config.toml
tokenizer = "word"
encoder_depths = [4, 4, 4]
text_encoder_causal = false
text_encoder_layers = 8
text_encoder_norm = "layernorm"
text_encoder_bias = "all"
max_steps = 9900
epochs = 24.9
Rows from block 4 of the image encoder of a small contrastive image-text model, named by matrix and row number. Rows with one number belong to one channel. Each number is 128 + 24 x the weight over its row's rms, rounded and kept within 0 to 255. All counts start at 0. Numbers have three digits each. After the name is the row's rms in percent of the matrix's.
After each channel's rows are labels from the 100 images, of 14848, where the channel reaches its highest value: "peak at" is the part of the image that holds the peak. Only what is clearly more common there than usual is listed. The data: small charts drawn from random numbers. In brackets: how many of the 100, against the usual share in percent.
# convs0: expand pointwise conv (encoder.blocks.4.convs.0.weight, 144x24x1x1), inputs 0-23
# convs1: depthwise 3x3 conv, stride 2 (encoder.blocks.4.convs.1.weight, 144x1x3x3), a 3x3 kernel
# convs2: project pointwise conv (encoder.blocks.4.convs.2.weight, 40x144x1x1, transposed), outputs 0-39

convs0.80 101:112143124133118151135128080107121116172143141097124163186165129113143123
convs1.80 084:143146101169160134115151108
convs2.80 092:105151082158082147151117126123099145101117083170116163113137117146151110126107119123123087119148136154151133089116105100
peak at: middle right (33 vs 11.7)

convs0.25 084:118145163171109116100122123163109156155122114160148099160126159130097108
convs1.25 067:160103135140123086129115091
convs2.25 082:145121141139150137117134151169099123152130145146120140181141125084110156164184133108111110121113122184135124126087128105
peak at: centre (48 vs 14.1)

convs0.127 061:104125108125124099082143121051150110132109136131128124124100123151129159
convs1.127 056:096164164136116146154124148
convs2.127 057:120102122106093097144143098121099146160134155175159123092100128144157119130131142099086173130097117111156095123125122153
peak at: middle right (41 vs 11.7)

convs0.93 095:096144152146131171119138116114169093102084148135131133127086124140091131
convs1.93 096:086121098106125137099111155
convs2.93 096:103109146143103130080114090079149136129111105149103092094123107151127150142101133112131149149127085089098095148131146129
peak at: top centre (28 vs 11.7)

convs0.70 098:132121138100121140124107186114135076169126136112081132115132150150139107
convs1.70 124:158128141131152146168147164
convs2.70 119:093117140116100135104101122099102082152156105165119125096059107107146134131102158143134134143122105129137127119112123172
peak at: bottom left (38 vs 9.8)

convs0.125 049:111154086097123159097145103141124162146094139134150123102155155102122097
convs1.125 013:171165153126122138159139140
convs2.125 056:143143117098161070134107090131106138155162113115096105149115129145118135103121122124135121104093145159113133196116153143
peak at: bottom right (26 vs 9.8)

convs0.24 094:117123114111116143115155122124142078139119109116121127147141060119161082
convs1.24 181:101104102118125101106102094
convs2.24 143:109137133143129107117116085164136115168142160183146114075119145162147118155149147102115139159139102121148143131126086110
peak at: top centre (37 vs 11.7)

convs0.114 075:139107106096120120104172100105122118138120117134082135085121083112156111
convs1.114 066:159161139159135096121098123
convs2.114 073:129120130126136095188150144103152094130150150151127118158098084138135109060134139146106139115139136108148131155139163107
peak at: bottom centre (37 vs 11.7)

convs0.73 108:115138089119130137131115117154094136164132083121109103147111078158155152
convs1.73 177:109105117098103109099101100
convs2.73 125:079136171153095140105141111163167109111144118137149106116129155178130086133146116104096104128139145142159143109143101147
peak at: bottom centre (32 vs 11.7)

convs0.14 096:123152106151140126147092130134100160163115135137124117164159153181103153
convs1.14 069:157166122141176132122145137
convs2.14 079:142103102110124106170108157095102138143103117128162129122125142143139154120117150164167183131137101077139091133107130102
peak at: middle right (35 vs 11.7)

convs0.9 094:182113098118094121082136118159121111154150137119143121146177138139145132
convs1.9 106:105129138083153159097126130
convs2.9 087:122142122126169096151127146131097155148108110170161150116131151135121137156139105152138097105087179142109103105126078115
peak at: centre (39 vs 14.1)

convs0.112 106:121122151177119092124144139090092132122127137161155125113138120067140126
convs1.112 104:121097133092134154150142090
convs2.112 103:116113175125121086130149175126123113136123120107107105133145120167144103119082143165146127114171109088120120158169149136
peak at: bottom right (39 vs 9.8)

convs0.42 119:130126129099142139083175115115124113143110116130092130092094098117148083
convs1.42 105:165167145158136123115101119
convs2.42 112:134152114130118132182145141089177103092136123128137128167122096120127098074133126158114118115146148089146128132133173115
peak at: bottom centre (35 vs 11.7)

convs0.53 098:112122106117095115112114148106107147172119157111123171106143163116156088
convs1.53 094:156165148122117128104085116
convs2.53 098:132116117133162114152163118153109127098160176118144118079100145123137137157146103106116142126104164082114111133099083143
peak at: top centre (39 vs 11.7)

convs0.110 110:145138113099142171121156140113140116116141165135119172072143137119162106
convs1.110 118:109130149076138153101124114
convs2.110 112:137117151127169140133160147129094141113114135148137150145123115134080140156110146128066112084067144157127119152118116112
peak at: bottom centre (28 vs 11.7)

convs0.101 102:126101140134139122081131150094144140167110101146102151134110152180145148
convs1.101 103:102118167122102147130107165
convs2.101 126:143170128179113123148138162110100150113098132137157151113094091154123141129140147104099162129151161120158166111130126165
peak at: bottom right (38 vs 9.8); middle right (34 vs 11.7)

convs0.92 104:133162119095125173097100094132136119152164103092112138138152098124106136
convs1.92 124:094097109143156159138145147
convs2.92 102:130123115121147122160137116198104097162165123143083146141145146156163107107129125102138130132158104143129100099119097100
peak at: centre (42 vs 14.1)

convs0.137 080:156137089124102079092115152151109157152106153104126127118129159129123092
convs1.137 079:131126133151116089134136074
convs2.137 077:116125147131102142129143086139089075100129127148125100144165097163140110151083130095081134102135128125105105100113141117
peak at: bottom left (27 vs 9.8)

convs0.120 106:149150119144116115075160163170133095112099157147145111122123118147140157
convs1.120 109:122101091146140096150149103
convs2.120 111:132110156124167139094135144137095140096133157111160129142132144125120136149158132108115175115066164148122178147126117158
peak at: middle right (28 vs 11.7)

convs0.98 115:140150087117147151107143138149136158168102106145141113154128075156104116
convs1.98 111:162162134160146157124144147
convs2.98 101:149151129153109173166129107160113138111127097107145103149107103129120153128126109116142140143127080103086118121079154082
peak at: centre (67 vs 14.1)

convs0.81 118:107133153124116183134124128101168167141135129163117119154162165154130117
convs1.81 104:119134151126096112158152086
convs2.81 113:076116138139113118083145151120149157074141105125139129148117184141112129150125104159134106109083151130116171135127115132
peak at: centre (40 vs 14.1)